{"encoder_arch": "poolformer", "model": "contrastive image-text model", "dataset": "rendered scenes of coloured solids on a plain floor", "train_examples": 195000, "image_size": 64, "crop_scale_min": 0.8, "horizontal_flip": false, "translate": 0.12, "tokenizer": "char", "vocab_size": 29, "loss": "softmax", "embed_dim": 128, "encoder_norm": "layernorm", "encoder_norm_position": "pre", "encoder_activation": "gelu", "encoder_mlp_ratio": 4, "encoder_parallel_block": false, "encoder_inner_norm": false, "encoder_patch_size": [4, 4], "encoder_conv_stem": false, "encoder_depths": [3, 6, 3], "encoder_widths": [96, 192, 384], "text_encoder_causal": true, "text_encoder_width": 128, "text_encoder_layers": 7, "text_encoder_norm": "layernorm", "text_encoder_norm_position": "sandwich", "text_encoder_activation": "gelu", "text_encoder_mlp_ratio": 4, "text_encoder_head_dim": 48, "text_encoder_fused_qkv": true, "text_encoder_bias": "all", "text_encoder_qk_norm": false, "text_encoder_parallel_block": false, "text_encoder_inner_norm": false, "text_encoder_positions": "sincos", "init": "torch_default", "residual_init": "none", "optimizer": "muon", "muon_scale": "match_rms_adamw", "learning_rate": 0.0039, "momentum": 0.85, "nesterov": true, "orthogonalizer": "polar_express", "adamw_lr_other_params": 0.00089, "max_steps": 18300, "batch_size": 256, "epochs": 24.0, "lr_schedule": "cosine", "final_lr_fraction": 0.01, "warmup_steps": 3660, "weight_decay": 0.01, "adamw_weight_decay_other_params": 0.05}
Rows from block 9 of the image encoder of a small contrastive image-text model, named by matrix and row number. Rows with one number belong to one neuron. Each number is 128 + 24 x the weight over its row's rms, rounded and kept within 0 to 255. All counts start at 0. After the name is the row's rms in percent of the matrix's.
Before each neuron's rows are labels from the 100 images, of 14848, where the neuron reaches its highest value: "peak on" is the class under the peak. Only what is clearly more common there than usual is listed. The data: rendered scenes of coloured solids on a plain floor. In brackets: how many of the 100, against the usual share in percent.
# fc1: MLP up (encoder.blocks.9.mlp.fc1.weight, 1536x384), inputs 231-307
# fc2: MLP down (encoder.blocks.9.mlp.fc2.weight, 384x1536, transposed), outputs 231-307

peak on: bumpy ball (41 vs 0.5)
fc1.716 072 [119 119 149 159 132 161 117  97 140 134 108 140 121 133 133 103 151 128 106 150 116 102 166 128 154 109 106 132  94 116 127 152 110 132 109  90 125 108  72 125 116 153  66  94 119  58 139 147  99  95  95 129 119 200 121 131 117 118  98 126 107 126 150 143 154 102 181 140 115 163 118 142 164 125 150 110 119]
fc2.716 071 [157 128 120 123  83 128  97 123 106 145 110 118 145 155 125 111 164 122 127 114 104 120 143  80 131 106 102 106  81 133 165 110 101 103 107 124 106 121 148 119 139 116 121 102 157 146 153 153 107  79 163 129 133 139  97 120 126 201 122 126 137 127 118 142 109  93 166 154 123 148 139  91 196 139 124 128 149]

peak on: bumpy ball (30 vs 0.5)
fc1.254 060 [107  99 132 121 121 144 109  94 131 190 147 111 135 131 112 150 181 100  89 121 140 124 135 129 149 106  94 101 122 166 114  97 123 136 121 110 148  89 104 135 131 147 113 158 159 135  89 150 139  99 103 158 132 151 118 160 139 122 103  75 141 161 128 104 205 110 155 115 113 154 119 159 158 114 102 153 137]
fc2.254 062 [126 139 114 129 109 119  79 104 110 159 106 164 133 194 117 144 122 126 125 118 118 130 137 117 133  99 151 140 156 122 137 134  85 136 172  96 116 141 105 158 154 118 163 125 108 162 124 125 117 136 163 129 119 125  93 146 166 144 125 150  97 143 120  93 171  98 145 157 113 140 150 151 169 134  97  93 137]

peak on: hexagonal prism (25 vs 0.4)
fc1.29 107 [105 125 138 145 138 127 119 112 113 114 181 100 150 117 178 115 120  74 119 169 100 105 152  99 148  99 124 136 100 160 110 172 117 105  80 175 145 139 127 105 139 133 154 136 122 170 130 139 205 161 151 117 132  98 129 132 148 139 165 112 109 113 114 144 112 118 122 166 139  94  87 156  87 136 159 102  92]
fc2.29 091 [106 112 116 122 112 114  99 128 115 123 173 129 146 108 139 102 142 138 105 133 128 121 107 121 127 134 104 117 115 110 146 105 123 146 164 100 111 119 164 154  85 151 143  92 148 127 108 180 150 129 148 142 119 162 182 127  81 136 126 118 162 117 167 140 119 145 127 107 138  97 118 126  73 129 130  58 149]

peak on: bumpy ball (66 vs 0.5)
fc1.547 123 [123  91 135 119 126 124 150 122 110 134 152 123 118 138 113 144 131 125 116 147 148 117  93 102 118 102  84 140 102 165 125 117 132  84 143 139 123 104 137  94 124 142 108 127 125  79 106 134 143 123 124 131 115 135 122  91 130 131 127 116 128 132 148  93 142 140 169 118 147  98 151 140 146 142 158 106 156]
fc2.547 129 [135  93 126 110 126 110 122 121 113 127 149 146 155 155 153 134 105 120 148 166 135 173 121 153  64 111  85 127 129 143 140 123 114 123 112 108 118 105  87 107 147  81 166 109 120 121 107 126 101 159 113 116 144 144  76  99 145 145 141 169 100 110 144 103  91 114 130 103 111 112 151 157 166 160 154  97 131]

peak on: cube (25 vs 0.5)
fc1.114 121 [113 103  77 122 144 141 134  98 128  98 128 131 145 146 114 133 163 121 150 143 139 151 124 144  91 102 122 160 121 132 148 178 144 116 148 124 122 130 118 151 134 152 108 149 144 139 137 143 158 119 160 111 153  69 114 120 161 149 124 128 142 116 124 121 138 175 114 135 119 117  95 148 112 136 141 128 114]
fc2.114 132 [ 84 159 101 159 141 135 143 152 119 107 130  83 183 137 154  89 124 127 120 155 118 109 167  88  60 113 151 156 107 129  91 160 109 153 158  95 134 152 151 122 142 142 107 121 122 146  96 141 149 162 152 138 133 118 133  80  85 139 130 152  99 169 154 112  75 128 111 139  94 112 144 138 139 143 131 140 111]

peak on: spring (30 vs 0.3)
fc1.433 108 [157 105 164 141 136 131 150  65 119 128 125 126 137  99 120 149 189 110 122 188 122 115 135  59 132 118 149 166 130 113 114 124  91 122 127 223 151 135 159 114 129 137 115 136 148 128 132 133 144 133  82 117  97 131  91 113 113 146 138 131 125 150 130  92 119 194 157 119 123 137 150 148 149 104 157 100 138]
fc2.433 096 [100 154 109 117  83 111 132 116 145 157 115 141 137 100 138 139 116 160 125 145 127 114 108 112  96 128 164 158 158 131 130 130  82 170 142 133  88 130 125 133 105 112 139 162 150 144 116 143 119 137 127 154 106 133 158 114 118 180 142 102 117  90 128 118 104 128 159 132 129 113 146 180 130 152  94 137 170]

peak on: tube (27 vs 0.5)
fc1.607 107 [118 172  97 123 154 137 108  68 108 135 115 113  96 111 166 153 120 131 145 169 148 135 146 110 193 176 152 146 143 180 138 127 129 107 122 170 104  90  79 161 115 118 145 135 127 102 108 109 167 113 114 164 102 108 135 127 127 159 121 115 149 130 116 130 127 121 104 111 144 123 145  75 158 115 157 135 147]
fc2.607 101 [142 134 158 136 130 157 115 155 117 140 130 181 124 121 125 128  91 133  86 128 119 135 116 126 111 132 155 147 126 154 117 124  95 136  83 143 114 111 133 124 129 109 119 135 120 135 134 109 103 169 153 135 147 140 111  92 116 139 132 169 130 139 126 133 102 150 136 132 118 104 109 122 188 144 102 154 159]

peak on: cog (49 vs 0.5)
fc1.714 068 [113 171 129 122 139 117 103 140 144 115 126 149 149 163 120 139  87  99 127  73 136  83 107 107 128 116 115 124 123 103 125  95 156 123 107 111 101 143 152  81  92 102 156 104 169 119 153  98 114 156 147  88  97 110 170  93 166 148 123 108 106 158 157 124  98 157 129 134 143 130  95 150 168  67 153  90 135]
fc2.714 071 [120 149 145 121  84 106 133 144 115  90 121 102 151  97 172 125 116  80 112 117 130 139 138 102  92 110 136 127 128 147  90  98 127 136 111 140 149 110 150 125 115 146 159 130 154 114 139  77 153 153 142 151 135 144  94 163 151 106 165 105  88 165 175 167 151 122 101 116 144 111 108  99 162  79 185 120  92]

peak on: cog (32 vs 0.5)
fc1.734 059 [133 120 163 160 125 109 114 102 110  61 129 100 158 117 116 128 180 148 104 158 147 143 155  76 119 160 123 110  99 124 145 135 144 100 142 166 131 127 149 102 126 114 164 147 150  73 169 137 169 155 122 123 125 115 160 101 143 125 113 100 138 156 121 165 115 139 121 110  82 132 123 107 133 107  97  89 123]
fc2.734 061 [116 111 190 131 149 101 132  97 128 119 102 120 163 133 140 113 112 156 166 148  91 129 122 100 106 152 180  96 136 119 158  92 139 107  96 136  95 158 123 141 142 158 144 108 139 124 164 126 155  82  71 138 112 127 182 109 109 135 152 120 131 116 145 173 122 122 103  94 114 140  99 135 145 144 141 128 127]

peak on: dome (26 vs 0.4)
fc1.558 092 [126 146 164  86 150 152 130 128 103 135 127 147 105 128 135 138 174 110 143 157 148 118 163 124 139 136 104 143 136 118 139 112 154 111 162 169 107 136 112 159 152 130 123 141 133 131 133 148 130 170 162 136 128 172 125 128 115 131  93  86 111 111  85 141 143 118 145 151 135 105 118  92  80 123 150 158 105]
fc2.558 082 [105 104 150 113 112 142 141 134 114 119  93 131 155  89 104 114 182 121 145 114 126 100  91  88 106 108 165 119  89  95 118 123 174 109  99 126 117 126 168 145 123 140 136 160  50 113 133 132 126 121 102 157 110 108 100 110 136 168 122  99 158 114 141 100 108 143 116 174 135 125 163 131 113 147 101 114  94]

peak on: tube (34 vs 0.5)
fc1.240 111 [142 125 101 122  75 133 110  81 116 131 133 110 131 112 164 120 118 134 144 155 143 139 130  52 107 147 142 100 121 103 149 113 148 151 112 241  97 159 140 124 150 112 100 128 144  85 118 111 132 154 135 127 142 125 115 117 136 127 166 127  92 117 127 107 109 134 125 155 138 136 120 129 129 127 135 121 155]
fc2.240 115 [113 108 133  99 135 122 155 110 107 135 180 145 159 164 110 137 169 149 100 192 152 138 130 143 131  95 121 136 140 107 150  83 133 128 126 181  99 121  94 121 179 134 119 133 139 115  86  79 122 177 141 177 139 116  89 132 157 112 155 146 102 117  87 113 142 129 115 140 130 151 120 143 108 138 149 113 111]

peak on: bumpy ball (67 vs 0.5)
fc1.304 118 [117 117  93 142 153 160 124  76 148 171 136  97 120 132 136 143  89 120 125 156 161 124  85 178 125 107  90 136  93 121 110 125 126 134 102  96 149  90  94 122 141 130 119 155 155 100 110 149 144 128 147 141 123 164 104 137 141 147 113 134 109 128 145  99 166 105 180 156 158 153 116 149 167 132 158 113 161]
fc2.304 123 [118  66 125 119 113 134 152 106 144 134 135  94 143 119  89 163 128 112 115 153 134 105 105 150  92  84 101 138 144 120 119 136 108 141  96 107 107 147 123 160 140 119 130 158 128 134  87 150  99 138 136 148 125 169  94 113 118 145 101 156 118 149 151 124  97 106 161 165 103 138 151 163 158 108 135 124 161]

peak on: bowl (40 vs 0.3)
fc1.59 094 [164 129 130 148 106 133 103 111 132 126 166 173 103 151 170 106 141 120 107  94 116  80  98 129 148  90 125 124 130  66 120 129 137 117 166  81 104  96 147 162  96  89  97 157 150 141 101 127 143 134 111 112 153 165 115 167 124 121  86 109 155 135 120 116 125 112 131 152 149 139 156 109 133 105 113 110 108]
fc2.59 097 [122 141 154 134 109  91 116 159 115 108 142 140 134 141  83 157 143 171 141 124 116 120 178 129 125 127 133 144 146  99 170  94 107 145 108 153 138 118 119 124 126  96  92 133 150 137 104 136 127 141 143 135 148 156 139 131 105 104 107 136 125 142 109 121 128 127 117 128  95  94 185 116 131 164 128 135 121]

peak on: dome (25 vs 0.4)
fc1.387 069 [104 178 165 113 136 120 146 127 133 141 114 115 128 145 124 125 148 137 132 188 147 145 117 130 162 122 107 144 135 108 124 119 179 102 150 135 161  89 130 128 101 117 128 137 133 140 136 130 104 129 107 131 141 118  96 139  73 169 129  98 100 123 134 156 125 106 100 119 107 121 101 123 125 116 136 129 197]
fc2.387 067 [169  66 157 106 124 105 118 125 142 143 147 112 120 177 130 146 147 124 179 126 124 114 102 118 132 101 124 143 146 159 167 112  89 101  84 125 113 130 127 152 130 157 148  89 173  82 129 153 151 118  97 112 192  94  96 132 133 132 148 116 144 114 107 156 151 107 137 133 145 149 151 122 122 142  83 103 186]

peak on: cylinder (25 vs 0.3)
fc1.477 061 [124 123 143 149  98 132 110 102 174 111 119 121 104 125 161 124 167 116 146 181 118 104 148 135 143 116 130 139 138 145 144 117 140 136 117 148 146 134 132  93 120 152 142 126 100  90 149 138 139 127 128  99 106  95 115 112 151 140 131 124 139 157  99 108 128 126 150 129 108 130 118 147  97 116 163 128  98]
fc2.477 064 [ 76 139 100 143 130 166 104 151 126 124 126 129 135 131 150 142 110 145 110 139 143 117 167 116 139 137 153 120 152 161 130 112 100 195 111  95 120 105 131 172 140 118 156 181 138 128 103 129 105 140 212 107 140 145 170 157 124 118 129 100 115 119 141 105 135 125 116 121 137 124 144 136 111  86 115  90 141]

peak on: disc (37 vs 0.4)
fc1.251 075 [150  75 130 117 118 118 106 123 130 142 116 118  73 143  88 141 117 141 100 112 102 113 135 145 151  97 110 142 180  98 110  90 123 104 146 124 154 133 196 133  74 118 144  98 110 156  95 112 138 134 138 146 139 121 172 164  83 147 136 103 135  98  85 131 119 114 148  96 151 119 175 141 131 116 122 112 104]
fc2.251 081 [134 128 126 146  85 157 118 163  97 158 142 153  79 108 127 122 115 150 118 132 133  92 179 155 124 115 124 120 171 129 103  95 108 167 100 143 122 155 140 142  92 123 140 105  86 103 124 123 129 154 115 156 104 126 141 125  78 141 134 147 125 105 124 107 120  96  52 104 137  90 170 112 152 140 122 136 136]